{
  "vocab_size": 45,
  "embed_dim": 128,
  "encoder_norm": "batchnorm",
  "encoder_avg_pool_shortcut": true,
  "text_encoder_norm_position": "pre",
  "text_encoder_positions": "learned",
  "residual_init": "zero_last",
  "muon_scale": "match_rms_adamw",
  "learning_rate": 0.0036,
  "adamw_lr_other_params": 0.0015,
  "ema_decay": 0.999,
  "max_steps": 8800,
  "weight_decay": 0.2
}
Rows from block 2 of the text encoder of a small contrastive image-text model, named by matrix and row number. Rows with one number belong to one neuron. Each number is 200 + 40 x the weight over its row's rms, rounded and kept within 0 to 999. All counts start at 0.
After each neuron's rows are labels from the 100 texts, of 14848, where the neuron reaches its highest value: "fires on" is the input token at the peak. Only what is clearly more common there than usual is listed. The data: cartoon faces.
# fc1: MLP up (text_encoder.blocks.2.mlp.fc1.weight, 768x192), inputs 0-95
# fc2: MLP down (text_encoder.blocks.2.mlp.fc2.weight, 192x768, transposed), outputs 0-95

fc1.292,148,225,215,163,203,180,167,224,168,147,207,253,202,246,239,181,168,161,238,246,273,205,159,210,189,281,230,200,213,325,245,260,152,235,194,175,201,242,177,206,191,178,194,213,203,274,205,185,275,167,210,173,180,176,305,164,149,190,168,194,164,158,202,214,208,238,230,291,294,119,197,186,221,154,219,218,221,147,193,171,178,219,262,171,209,206,208,185,177,195,224,210,254,172,230,249
fc2.292,285,197,169,221,151,220,238,180,223,272,213,160,175,184,117,236,254,253,173,188,167,195,207,177,198,118,197,195,189,99,241,162,214,169,183,234,179,167,202,218,235,237,228,240,180,146,165,199,193,240,163,185,185,231,119,252,292,204,207,241,264,218,222,197,181,141,175,167,110,227,159,196,215,209,257,182,172,236,198,200,250,217,165,188,228,206,215,183,174,176,147,215,184,192,189,154
fires on: "face"

fc1.236,178,174,187,195,135,174,187,211,213,149,173,247,191,244,184,271,213,214,174,205,182,222,161,207,224,218,298,196,215,330,216,197,196,241,168,111,199,227,216,140,196,249,201,209,221,239,211,237,218,136,219,240,106,99,292,203,148,242,153,194,220,182,189,238,186,240,210,169,156,211,194,202,231,180,179,183,217,157,235,231,113,133,200,164,189,142,176,196,134,203,197,219,259,124,180,211
fc2.236,235,248,177,178,292,171,235,209,163,285,256,173,185,205,258,170,214,213,208,200,275,144,218,179,184,138,131,112,200,110,200,219,207,184,236,300,188,168,188,280,214,178,211,217,148,184,177,150,200,244,182,137,224,271,188,148,285,183,253,229,198,271,205,169,179,131,155,239,225,179,207,226,167,260,236,213,190,249,146,147,225,268,186,236,204,214,274,199,251,183,205,210,110,258,225,152
fires on: "face"

fc1.142,248,177,192,223,197,162,179,207,183,242,211,167,210,140,150,256,275,214,152,223,154,156,164,183,266,217,175,159,224,237,149,190,191,274,161,165,210,225,177,215,194,131,211,267,136,100,215,198,175,155,251,178,144,132,330,231,255,199,146,181,262,154,161,235,251,132,156,82,244,122,188,206,234,152,221,135,208,199,207,207,234,194,154,232,200,159,175,175,199,142,192,257,200,231,212,204
fc2.142,136,229,222,212,201,227,233,191,232,159,194,223,241,235,234,204,148,143,242,177,187,253,229,220,141,202,216,227,171,179,152,228,159,149,227,254,191,177,165,251,184,239,161,216,248,263,174,200,212,199,106,197,234,239,109,163,151,205,262,175,114,356,182,144,170,244,236,232,151,241,267,156,166,264,202,204,202,226,230,158,173,246,268,167,238,179,137,274,225,254,207,184,172,199,231,205
fires on: ","; "<end>"

fc1.453,186,154,210,94,219,216,208,166,225,231,214,211,156,256,179,214,191,224,274,160,173,133,107,225,193,182,228,179,175,294,183,164,131,189,151,202,173,195,179,180,206,174,156,243,126,164,195,154,211,144,209,159,233,241,176,127,190,132,204,146,163,173,167,270,119,170,189,198,169,205,154,180,211,210,192,215,230,201,272,180,199,191,181,314,203,222,281,214,250,192,201,215,249,249,126,131
fc2.453,213,266,236,215,176,193,134,181,171,184,218,187,237,148,220,236,244,173,163,216,192,199,296,190,198,226,230,227,203,193,178,205,245,254,278,188,183,230,188,203,197,249,219,144,251,255,188,231,161,219,213,197,195,231,226,202,175,201,195,214,165,164,179,161,216,236,240,191,239,247,246,227,187,146,213,182,215,173,119,244,212,188,139,127,198,222,140,185,118,202,180,185,202,207,212,332
fires on: ","

fc1.410,229,198,167,237,197,155,203,171,249,121,165,282,242,200,221,161,216,191,240,247,208,225,149,219,103,287,340,200,177,272,221,131,177,206,184,174,106,175,176,233,191,235,180,221,236,228,163,223,172,138,231,204,217,138,235,193,128,189,162,201,227,183,172,161,176,193,212,233,188,188,211,195,177,172,238,152,112,140,182,187,183,241,176,199,227,46,199,226,214,220,156,203,215,140,228,239
fc2.410,213,191,199,135,214,216,240,235,186,262,234,160,133,199,181,217,199,213,155,210,247,162,282,175,253,133,121,161,233,151,233,282,186,174,201,289,258,214,230,137,256,154,276,191,167,216,257,172,190,225,132,174,196,251,225,212,224,219,246,215,205,207,214,241,198,197,206,196,169,218,175,215,236,248,175,236,226,227,191,218,197,174,224,214,228,287,242,183,176,235,226,226,194,238,187,91
fires on: ","

fc1.466,209,203,161,246,174,202,190,206,136,183,245,214,166,230,201,171,164,211,139,151,243,200,176,151,125,265,188,152,230,239,173,124,227,215,197,141,179,245,154,193,190,245,214,167,173,219,228,157,191,182,187,248,202,278,249,167,195,276,115,171,217,201,178,183,204,190,156,318,272,234,174,198,215,200,112,182,223,198,211,204,118,267,210,189,243,241,182,179,156,164,187,212,227,213,148,184
fc2.466,210,166,192,168,244,198,247,213,209,213,185,212,217,185,189,218,246,179,255,223,168,192,227,237,228,157,210,215,148,184,213,216,213,136,206,241,214,205,217,167,272,139,188,247,227,207,163,220,232,245,243,185,175,105,164,229,180,153,275,244,200,178,227,165,182,200,179,135,167,218,217,201,207,197,206,182,167,220,171,224,255,163,188,220,142,195,218,217,242,222,215,222,174,167,236,254
fires on: ","

fc1.269,220,224,195,128,155,248,155,206,258,248,176,188,217,277,216,164,166,150,222,226,267,181,187,226,198,244,153,161,141,257,249,197,229,202,175,267,241,179,192,133,271,148,195,225,209,233,201,260,183,172,133,165,128,185,208,218,232,120,179,202,154,235,187,122,185,207,208,225,248,196,153,210,245,244,180,268,235,202,168,268,173,208,198,237,188,174,240,256,213,184,210,250,158,294,209,246
fc2.269,236,178,214,292,147,203,151,218,184,98,231,215,200,201,185,166,227,237,165,159,188,178,189,190,161,216,217,174,124,163,228,237,224,196,168,142,164,179,248,176,189,156,307,264,179,120,216,168,191,232,143,209,177,178,191,212,226,247,235,240,224,145,211,261,175,126,99,239,163,187,216,201,202,169,210,217,195,157,254,120,179,254,257,242,226,205,164,181,234,152,212,233,263,173,197,168
fires on: "face"

fc1.188,182,254,276,269,187,180,153,220,222,199,181,217,181,215,246,185,283,162,149,213,144,137,235,188,166,156,183,204,199,224,226,138,230,198,168,160,192,184,170,222,250,127,216,195,262,206,186,165,202,174,205,214,243,221,140,238,184,171,215,126,208,201,262,250,148,193,170,194,208,180,167,231,200,122,186,276,143,161,221,202,207,163,215,238,253,174,147,188,139,216,194,231,146,263,256,175
fc2.188,152,164,138,170,263,205,230,165,186,241,216,219,182,164,155,213,159,243,221,217,230,288,176,229,177,254,240,246,243,185,176,242,188,158,216,213,218,197,216,138,186,267,280,178,179,191,210,213,197,244,176,216,164,175,223,188,245,209,225,292,189,151,159,201,156,182,234,214,250,210,237,191,196,273,179,149,202,238,172,230,199,259,158,115,204,182,195,214,263,178,182,224,240,147,187,250
fires on: ","

fc1.115,137,212,164,208,158,247,175,228,175,168,183,183,170,193,186,178,160,184,126,160,230,188,230,184,131,271,123,210,216,196,123,281,265,145,191,185,167,190,192,242,223,210,180,144,181,233,194,196,218,203,214,125,217,225,176,203,208,179,318,241,233,180,183,191,197,191,109,227,182,213,185,188,164,193,212,203,115,212,185,212,207,130,218,154,250,214,281,132,181,218,230,171,224,215,187,155
fc2.115,191,223,238,226,259,231,205,133,229,187,181,195,223,245,227,200,192,209,214,217,182,220,228,185,221,180,226,176,182,211,183,176,177,214,229,255,170,188,156,137,185,222,173,213,185,213,166,209,190,170,206,226,160,201,174,167,180,239,102,195,135,167,171,171,180,229,251,201,231,210,226,218,223,193,221,229,204,126,260,158,216,214,195,234,138,209,111,235,211,182,138,176,172,245,202,290
fires on: "face"

fc1.92,205,199,240,226,208,166,196,219,157,239,126,221,140,181,188,171,252,180,215,271,117,223,213,180,120,247,197,225,200,192,251,230,206,164,231,199,219,210,222,256,197,149,211,174,231,169,230,195,265,216,226,194,251,199,196,334,213,160,176,228,242,201,200,201,195,144,175,108,189,153,134,189,213,191,164,205,247,243,185,108,122,129,191,238,214,255,223,177,229,192,238,208,212,224,256,221
fc2.92,236,186,254,142,216,179,179,178,210,239,232,196,145,197,224,140,182,202,211,246,123,188,151,220,193,168,237,190,173,289,226,110,202,188,126,194,144,219,192,117,264,270,222,207,209,263,195,248,225,193,171,152,138,189,206,164,155,141,219,133,152,216,241,213,144,260,173,223,226,215,200,247,189,249,143,211,254,217,265,227,170,191,154,247,147,143,226,240,246,198,189,188,183,206,150,184
fires on: "angry"

fc1.576,254,222,250,220,173,213,179,196,168,175,261,263,230,191,184,196,218,187,191,224,173,214,166,158,269,149,217,177,231,127,166,130,210,201,193,225,234,120,169,214,216,148,175,205,197,184,188,165,173,286,219,228,168,154,214,219,240,253,191,180,275,193,157,197,158,221,203,134,229,222,163,210,196,152,124,123,220,291,221,179,137,265,199,182,224,177,205,161,163,172,177,218,234,233,159,188
fc2.576,190,196,174,189,208,185,152,170,200,246,180,106,199,249,226,210,150,204,251,160,241,195,211,192,156,218,191,174,159,275,207,269,220,168,198,184,207,215,263,189,218,242,213,205,210,169,284,227,213,160,175,191,238,193,178,156,184,153,223,264,154,230,248,208,213,173,164,207,176,198,296,190,168,249,208,237,185,197,194,241,212,197,205,201,164,207,223,254,233,222,225,206,161,193,281,175
fires on: ","

fc1.275,201,255,325,242,146,197,192,236,229,164,184,128,192,296,210,189,214,217,196,198,119,212,200,163,197,210,134,235,229,216,166,227,177,212,236,188,134,194,207,249,185,202,188,215,218,195,190,179,219,139,214,113,222,231,172,214,239,142,156,142,198,195,188,184,211,144,143,254,198,55,212,205,263,120,246,196,161,123,236,192,183,170,185,240,231,169,194,212,238,205,196,166,189,286,247,171
fc2.275,190,147,225,259,226,131,196,187,169,125,150,158,183,174,192,229,135,218,199,210,117,267,204,202,226,236,189,150,193,205,208,227,231,227,199,191,239,227,200,168,151,273,147,216,259,214,257,229,263,197,150,220,194,115,166,206,219,149,190,142,216,151,190,252,236,168,87,178,347,91,195,137,220,204,205,132,198,216,165,200,179,157,153,173,181,168,203,197,267,216,243,263,192,202,196,195
fires on: ","; "<end>"

fc1.338,217,202,305,239,203,157,200,211,160,293,177,217,147,170,183,23,225,197,206,307,130,197,212,210,151,200,242,204,218,247,248,139,179,172,199,176,172,232,228,199,193,213,194,185,223,162,200,210,234,219,213,126,184,183,204,257,183,188,186,168,200,224,173,179,171,217,146,163,200,202,134,210,207,225,126,208,233,226,194,147,151,156,174,256,215,233,192,228,283,146,228,215,174,233,208,169
fc2.338,219,207,262,148,223,159,205,199,195,246,255,197,164,195,214,116,185,211,196,246,134,171,177,194,180,160,223,152,194,279,233,108,194,181,134,199,161,251,186,118,238,271,215,204,220,256,175,258,227,210,181,135,154,173,206,183,164,159,213,146,163,214,223,199,149,267,183,219,219,215,202,249,195,252,154,228,256,199,261,224,149,177,148,250,130,151,226,227,257,198,207,190,185,211,124,198
fires on: "angry"

fc1.626,143,162,277,185,196,205,199,237,117,184,180,179,272,243,200,115,162,163,217,261,154,168,217,234,308,242,140,177,229,198,180,205,198,205,160,207,210,206,240,209,230,219,219,179,192,208,220,151,197,221,179,232,182,182,190,178,216,158,213,201,187,161,272,198,150,212,168,292,209,219,202,239,270,190,164,217,152,284,198,137,251,192,200,151,201,276,198,196,217,177,258,180,184,223,226,235
fc2.626,218,228,167,171,224,212,211,57,195,243,225,196,168,194,186,234,263,244,160,151,220,244,186,150,147,174,231,238,146,169,209,177,216,188,253,184,177,208,168,171,189,215,208,230,218,210,188,238,182,192,271,192,188,223,222,219,215,226,143,247,219,214,141,238,219,197,224,177,184,219,155,135,112,198,225,171,182,162,203,256,210,237,148,224,198,164,189,210,217,197,71,258,245,156,179,138
fires on: "face"

fc1.207,186,183,215,188,149,180,240,150,141,204,204,167,209,219,222,143,231,190,246,144,174,126,193,132,234,228,194,175,203,229,209,143,236,205,178,261,192,209,177,144,249,310,228,203,256,210,197,209,225,134,236,101,177,245,124,240,213,226,211,226,145,181,199,183,238,222,189,240,176,253,214,232,243,239,220,204,196,159,214,237,144,197,221,296,155,228,294,223,205,169,165,250,160,248,164,206
fc2.207,215,203,217,269,180,202,170,207,196,188,141,207,180,154,205,177,219,181,193,235,182,263,223,185,153,233,197,295,222,182,197,277,249,234,231,213,251,146,215,303,175,105,219,190,217,140,208,136,255,221,187,200,245,221,171,286,222,250,170,248,240,190,198,224,209,158,179,181,170,218,167,131,214,162,241,188,139,222,169,134,181,199,203,180,243,226,179,201,194,212,241,206,217,211,294,221
fires on: "angry"